Rows from block 7, named by matrix and row number. Rows with one number belong to one channel. Each number is 500 + 50 x the weight over its row's rms, rounded and kept within 0 to 999. All counts start at 0. Numbers have three digits each. After the name is the row's rms in percent of the matrix's.
# convs1: grouped (6 groups) 3x3 conv (model.blocks.7.convs.1.weight, 192x32x3x3), inputs within the group 0-10, a 3x3 kernel for each
# convs2: expand pointwise conv (model.blocks.7.convs.2.weight, 192x192x1x1, transposed), outputs 0-95
convs1.148 098:531485444518428421479517521463506555453536531498504534561527448549503461442466500412472553422459566563507497528491474448444478475503455413484490414401531500508457461525525435409568564584430569475486489466470464475550549511399532519341495532506513494431523511420456441434450527570429468644609595486
convs1.149 119:499466498503341425483407474504467471475479453483439489505512505524509530543530530510518477520601520468515500478510521523535532516528518453433417443410396419421469511415477438396423467435506517513553501630563516529517504469488469439472513480478522483517508478540530516515435449456417457442450433447
convs1.150 121:518533512547595544504541480467450461481509493491495485508520523509491499532475518497468447446430404511445469463392404422347351433359424520466510462453443489481519546481498503470479528500511421380432389343352412364429515539532521567542505523535515511509517518521485492502488447447431470424433463468
convs1.151 095:470426476442441427473456494546521526540517525535530565374436480456559468475410413471492486476597448462468427484449453455520483498527504450460419426442463414405390492501469481510508502515493472476516451483517476487441417435446397488416463375380493508511535453477495484454496531537498504507541548549
convs1.152 123:492447488474454466522469484481500479513501466489518488494534498520541503510543530547515520496510504530527539507511530496493486516482500456420437402425388436403408414390414382428376382376395490520506539542538519527509487507478487493442485463466527526490526491505511498489475441490449497469519478497
convs1.153 116:458347438400329340444362414497516501507503515493492518524492518504506486516484514493519530538563541500553544485526543511495509508482513425395463437388465412401400455463449460446465438446420519466535559403521569541531443397412377429371420352404486471474498490494476480493505503488489465476493480467
convs1.154 088:499464454451464453429358370483463457490483500467508502501507528496543510518493526528489551471346362463390433479498493540563531495469406556519516547442488575504518496486522514390457543476531534509585525516502553502531490444464426435425466455397521473522478481502545488420534500499513415459509472541
convs1.155 108:470494509532544548467528499443537527477590495531514533404420443411524423506453458416513501455520457430463425490497485460542470523424467438578426488596486430450377458565505489628493454505438442373456486375424534476508464469524507547549469580547448534503536600526522534472438567551517608547382492415
convs1.156 098:544565597594563542567584583470455489431454417536483526540452517505439470516439470471537488523548507494513454554520529553529506497533533531630530604573586503620592619655531644585654561683614518507475492447511459492488504493546464513487513524519489472553473427449529467510526597536614519594560618604
convs1.157 117:478497559515343471524517513469429453445489455460439460530507529518475504533478535521538511531502515494534491501525529512576531492529515518530521513507536523532533552570533584492547528559543537511514500558534514515531521453503420300443527469573449444476443452502493465450549577522594508567544589583
convs1.158 088:503512451526585545524523596427512498494563415531447481491488500454501437495466466507538542532581514534547541567494441493428357506296443521519517468456463531452481555462527486523545574558540506449499466448449550421522448539521506556572475558554471524534535566452504491460517493520511581567544537511
convs1.159 096:572624581590581612587543525517484546477500472508487567507486481396427486522454497400381387458509448389447392483535488471526510465538482461518452541590514451584431510552487562636596507636522486461510473296485509464481530519543495519524483527516498511520485504495521483498500533476570654567473618509
convs1.160 105:509457468474451469488455440493472502530504452471474460471501509521501529535526541470372416409464383454385405505506488514547491465488462497488462480509448484507427489464476514476457447514506418447484445405402443437441494489467555485513485516498537520517569531565478538512485553572521517560542546562
convs1.161 116:463414443371367401435374421498512487546529551481520511360356456341366379436422439493483482456411440440455468498516445549538524475521464489476450475471466438465425489489503497494508481502488437451445441398449457420462427475523502579489511529446561527530532517431544457408395464502467505442510506453
convs1.162 100:489489475495503503492490474461367434396422439460423477515543519548620604498557541442487507484506490454491483455458513473450473518463538488490520513458466499464460529486454490536541484501487447454479430477448477465466489526484554615560465531483546515521546569558522571530572589539596630616571618551
convs1.163 100:501416489460331408467390474552549506537603530527560530526460558467382473534453508451533521557623604497545546537572547520603546564583582489559486515533521514573513526546545545526555558573540525497528520557549537529555537508482540645527499532522496485433535555468492456467466436466494445431478435509
convs1.164 090:569475508458475457455473503398485506456404451573491452524417498403465490394458510529568546511585547535553512476525504436531488476519502516489471533538516467490523510550583521459533565515498463510522505540528495597589506482479561430510469473536552472490538451504544537511421571505492534512389448510
convs1.165 087:493427450452398410484397425484450464460450470475459496541496487512539461476488502444428484418426474440475495442430433442524455444512480448444440489492486467482481500477494488433450467452437496428517478445446535441465542606557584646616607630617489571567551557580518584591512556532533489453546537513
convs1.166 106:515460469472450429456395462620558568552481495586535546490436490453412509495557512482512492551504511460481462569532547552564514573535518579497465515438437523467419532525550529537532521530498517504508533509489500495485533521506547492530500553534494493454493530518422525486574525536487447506517495529
convs1.167 086:482489484458529360446509376406504489507518544501518533512460443514556404496503370539519422523518448476501444503569458546576489530520444540488487543538466430488404445500497452499525468485509535559488585621495503574407505478489473461400520458535531522541458483505525490600471456451538524466505525483
convs1.168 099:505464470476422466476453483456396469412352427486386457541517547523438509517513532494465477454473429459461441475486471479525463460501464487520498513541499512523467547477505500402433522456484487400481471422380489427406541559539557557533537557510490517503539517534480535501464426478442424446479462480
convs1.169 100:477500487480500489505483479562544535483453530565521569488546523529580529525532523441454460483498460454492474541558546516520506531506549467489517504463498513479484505509503528533539495505529489442464430459442446412491515622561572702601543610547546553540545627575523568555512521540531580540524521514
convs1.170 093:459488519462537478471491429496469423515528545454496551493470468510468520504450500396454439471543478457474417477504458516536562460497489468477417500506447445451357493443434467454475484519552460499375498547489395501491448366484432472384416386408451441484417451352523444464510561517560572581521595542
convs1.171 097:492477475494407459490440484468453478456372446485408458509496503483477457499481514495483492452508498440503502456443424485494460455480470402445471444504508447477424447437454449433470405479464446422451454464418464456446494530492495554472487474440477444434483533510412419433522529561516534497570564582
convs1.172 108:525549468562603531438397399421450531468464522493528449463497470498526579505492502542525514521495515489506466439503468513524486478498424514520493552531496505497355430487475499545509460490484480540490491567437468504443480464487474499518492506505486446476495442416514425437451480491477536491451503496
convs1.173 096:483486511498559498460479425538523529546340446480523492486521492524583540483498451493450458488460417353382384505570469449456446391442457482521463514582550454495478517507510523456471493480470507505455459397390437383428513463461486527472521470480541436483482479388558491493535515532518448535485441525
convs1.174 108:495414471409267364462378403476461461458383415473470486447342424376367342461354353501537522508528494508510504462452431439447457445467453463491488476511501473483437511450496472449479504434502416426451471415428468404401514536476523674540478535479487477463454569466437503466454476467498543445469468491
convs1.175 107:489437468473433446467489436530536521525556532500518474480467491475462462420489477438394377435494471378422420443506497515535520481518512533493522517484495524497446536515527561510525546498495450504461538574545484527496523597579536455542556559551510528508462442509465494503546571569620563606560590559
convs1.176 108:479493488525531519498542509466433436462499444442478429465494469527518543466519476453451453474433411494449424426499432492514448509516462432435479459439424480477444500468516482425473490471476462502477509577536453539498472479452508492442500499450521530542506504521506520506510573491555566569506546480
convs1.177 100:515512482529507516509529500515481475464491470491486495458519468513588507504510459459442490478297510484455519549472447483440453461407461448456506449521462484467478464420421442472430460420465467438402423456405475430414488541458509613468465527462496462468492498445429472490501540457530552491532512419
convs1.178 098:413540461492578518378510491580579570571577603569591542423546499533658556437531468541475499488389466504487491554568500535509495531519480506488509500464534499503541447456504450494501544442510517476476482388487506457549484435420393516468442451434480436450443490406480428453436411427416487448403437501
convs1.179 100:482487502499470491507500477448479418463524482425473447492448483476490464493479469400379418378359348435348416443531458497492445445428362441480499487511516478515493478447403453475420393409417472445449434448389437410384554511490509532482492505508517484511532580537466545537533495495477502484468482469
convs2.148 084:478518531548562526460484546500529528432503574465410492455532486419486489473629461451581495495451516559484456481503548574479492500533551450518549543521507469604534402535499552448482508441543397506456572527440499476552501552529550423537559555537590383472442579448543464470598558556432472501
convs2.149 111:449376551410511461488508465541528440514477412554424450427367493474418480467376427496382534499431491489551470465502495417478542506451504516472564482496466453435528568509512481561527533551536565510451596497517442581388442484511575588568489366400532512536502524463526543533548481474566428437
convs2.150 130:483455362526497471505493562497491500418368563480496475499436476504435554518540490460589584404482574498403509499436540498544481493484494456537487504472490497465466528421512500518572504555506571522548454493400527456451588505511521466494537539559406472489446517509504570467529496453419457481
convs2.151 070:507546582490435536509426487490510442525601485549466460450438448555472461487535447487521544447564477539513541523497545476436504506559548508477505497502543557642567492469541542485480402560483447541577553538390431542548508481462530554506564561497482298491432579571493477557466504530522464473
convs2.152 091:507492485440523458542493462547446524530581425625585540594473523543521472510483583473318503501551519428549467595536535484493531470555543542474527440502531565579540513510482504540493549543474511502541497542442470472498451444542436574457456469503461558546549456538480375475478476493498561485
convs2.153 098:461469514530509413504468527536507517568537591650501473603414548503487589476493611546395521535505500527627462589401514516433546460497486556474548460476500594515542536522532501523483549493509418561581497537479494574492456510553529572531538457424484490477528538543517479518561503491518543549
convs2.154 112:516504554453523506466470505505557452560540393512532509449526482507536525493484465490516502471522511465545451493527513484581442522620502563414417492500580515471532534524470447485512545529615479524543573537526477528518452478448586501531399383511480556478546427524556473477457509457484482406
convs2.155 115:493548398491479492484536571518501449538559556487399455444465495453559467468596517542531485508466500556527552446497548558522415509449490472551521511457466478555484434521522505534476513525518478600522495509544458488412543519500516460494504556499520447455511508597365481560516439560420530443
convs2.156 075:551578550491481574532432578424553483430553513503458373478483436502494463457548437465545575505530446507433514454507537561490442481564476393505418480532506497583507442486573572480487411497474501462512504488435517507554537537419560504518584626552565454316469630485514497567525531517518473488
convs2.157 094:452477506377494516477460408482492422484474454485430460511408448494307457445504384462529486448466519500474421411443440494461477518479515498517432496481476474607515426519505538490492473475514517444538545516465480516508491562488486446599588510497457453383474489430543461474583533554520488463
convs2.158 101:539539463472476522523538493458550533505537475515410418479564465520468519569548486504520611476469541483401499474576470571574494548570534472501544550520537511481486535545533497568541491636535544470432595496471418531474491522508566508508430483573389447478475517498436471559393448500539411520
convs2.159 088:540574482511586578538488565488503512493556490500439393513427475523567521453589574534544575539590394539498545462527572559550375510505507431521483447557466489579493445476572534543527451549430553575492491517492493556494544496499564432464537575527548542383512618612441444610513480535527508435
convs2.160 090:608510458558588530532572552511526497539552497539533502595425480459465468472454449441524525536478547441510462537416562538457601574572478486479457442476535482459479548392480459481447364461466425482540484524522512485468477478553547528523555430512504528461452500559491442482423504566483537559
convs2.161 104:450585473458534466548521480398422510449497469515515458533561421468437453487424426419479395501466414502472492436539537464403540462536433504513502497485476401518538587470575638488455542508482379529504441508597504573529567493467434431523422513516464503508530431491463477429471401494457466484
convs2.162 088:522526559614598530517486577565515509549502469484539507619508520406549478403434503456440521520583540402470491498478502430486524444506469567510462484506515507449532515509445511485504550498519418537480513493534499465503459414514484493553510520502487519538454494471577465445545600505486497461
convs2.163 085:505526470438382503560502346477403469523468423462510483498503428501495435550429519497512530523495530534407504555508535516435460501477526496453629510524571424592588557471576585531539505481495542518545518500556506587534558466508531517552433565541486484522468503550487551543543472403546503474
convs2.164 088:536549467409472440542483551426582512559374436492505463529487474534469503522445521596490512597507490460348446548494572493499483577569578462460495445542506548509526521502537538498390498518555441471518488577471359520463524508487605481433434600479479385526483492524514523571492497444533472466
convs2.165 086:468551498564560526553465493559455440415530555505509438534495472375527427454473508509461454489435511484418431472531558464419554426503437413485598445541540518526548502512504537499481596508501520516480480441551563490550476567522437555542529533477440538510478452503480502467456517493497483518
convs2.166 121:490457544439463597525560478513480443526441514550464505526442417507569509481508592550584524491471451494407565440508494538548495481522502529530542536451439435465405494535402557541503473455475533538536450457519626448471547498464455438490455558470569552488462490527520470480525516471526455438
convs2.167 097:590526512534538550580570430447536547509504486545504495553590486517372565576492553543477588565521469518456439611494462611508432478490511511575515509493560565484518442560484506405581540570592462548471454458526516461559488493571534568495447586591490435513548492440492421562477498537529441439
convs2.168 098:455550502409538418486463373493455556549448470522496464461407521476469551455482527521476441574425524492439546471458493522468527530458420537507518501501495562451547491558509515542560543549458510466506536527552424437472461509553468526472536564494396526516536424563425472524406571448508456459
convs2.169 121:525431522570419529431531535535495469541481545486494544498407530456535515381492487468511557524526524414517514486499505480478530472446426569518531516526497515404488483441452543484495523381498495487551447450535547491468502419390541497465468589467561521441409503524489546533479573426519499409
convs2.170 098:556529469516569483588506391466417560496515524573520506497630477445485486533473567577466450556553493500494504603549541529507407516482506494470531503505547522461544481493530605443512567590505517432437427492556486567524529422562450485553473550557457574573513413494565482429537463492487592451
convs2.171 117:449571502420557438506523488449480479460450511502560458439470496416583387472446552603437418576470516523428557552487514521424501577412449524563535483544519519499573493543516490545500559563462503458471513561534448498495509492461429457543548525452412473556514459583468477513445511484499541501
convs2.172 114:512479478509410493423546428462520521507552641572566512376529606542495514461528553565436610429487531581524492558552558498555444474559468508442494491505504621471496541469562412546541603503636528464549526517498485507412483551522543480526509472514508483575504545452457534570496445496466527523
convs2.173 118:570487470550533520530504504406489453530477563568413506471549403508501480528458505539500536479581508506547583503547527493495505547487489539428525575440504516509474500423515451457480536471522436456439487492503504585455519453523438374495468356508482485502487498493427422455424351448465461483
convs2.174 117:448531484355500442500538385394412489494505537405499403475536441425409505552438434366530402549508526457358510476480533502383511498421551461504521492543514449446502497443525581473455571467488440526528441565537397539536528501509472421511452499524462480513556467492409508464452461450496500448
convs2.175 105:518500442540511522523442516410496494419463493442391422538550467519390505504468485515538606490443530504475333580503506518391504499510494441352539499449527511534488446506500579475537485556492493470503421517445448465418476488485554589541534597549427413491490608551431477538576434542480488581
convs2.176 112:564439474601488506455553524420527577502487499564484446491561512495469496518522566590505575526508495549515478540478511476525361322515530521509572498522539529532549424529408521459536559497480496476508419539418532447477421534511556481578494564597457459476521549465542453481606536509516513462
convs2.177 091:467457625601642455504475552564510579514500532502502572550494578515555553442538529386401469473563514524524528523415501528551516387534564597567446501528440481427468495506431485542513542437565441533493476531501547469497486464484527444503455505529602508547487524438546564494542531505526535475
convs2.178 099:480451490511541498540580502588484529504493529551529571533488514512523513513544463472565450464437495538577582497458564551545476484529533576519430528560396495461458512516459498504462515494598503494545483519537568489544597504498469507508380354606616518543502554528575457470620489563542555514
convs2.179 095:577568492633605490492453580549491535562530553529486456537590533437531408487474443465416494464535495479480541501456542539480554421525569460548470445487500534414549544536577548549553547569485443547450408465545515534536511466563550568537558482579507467468468527504567434532424518529469391538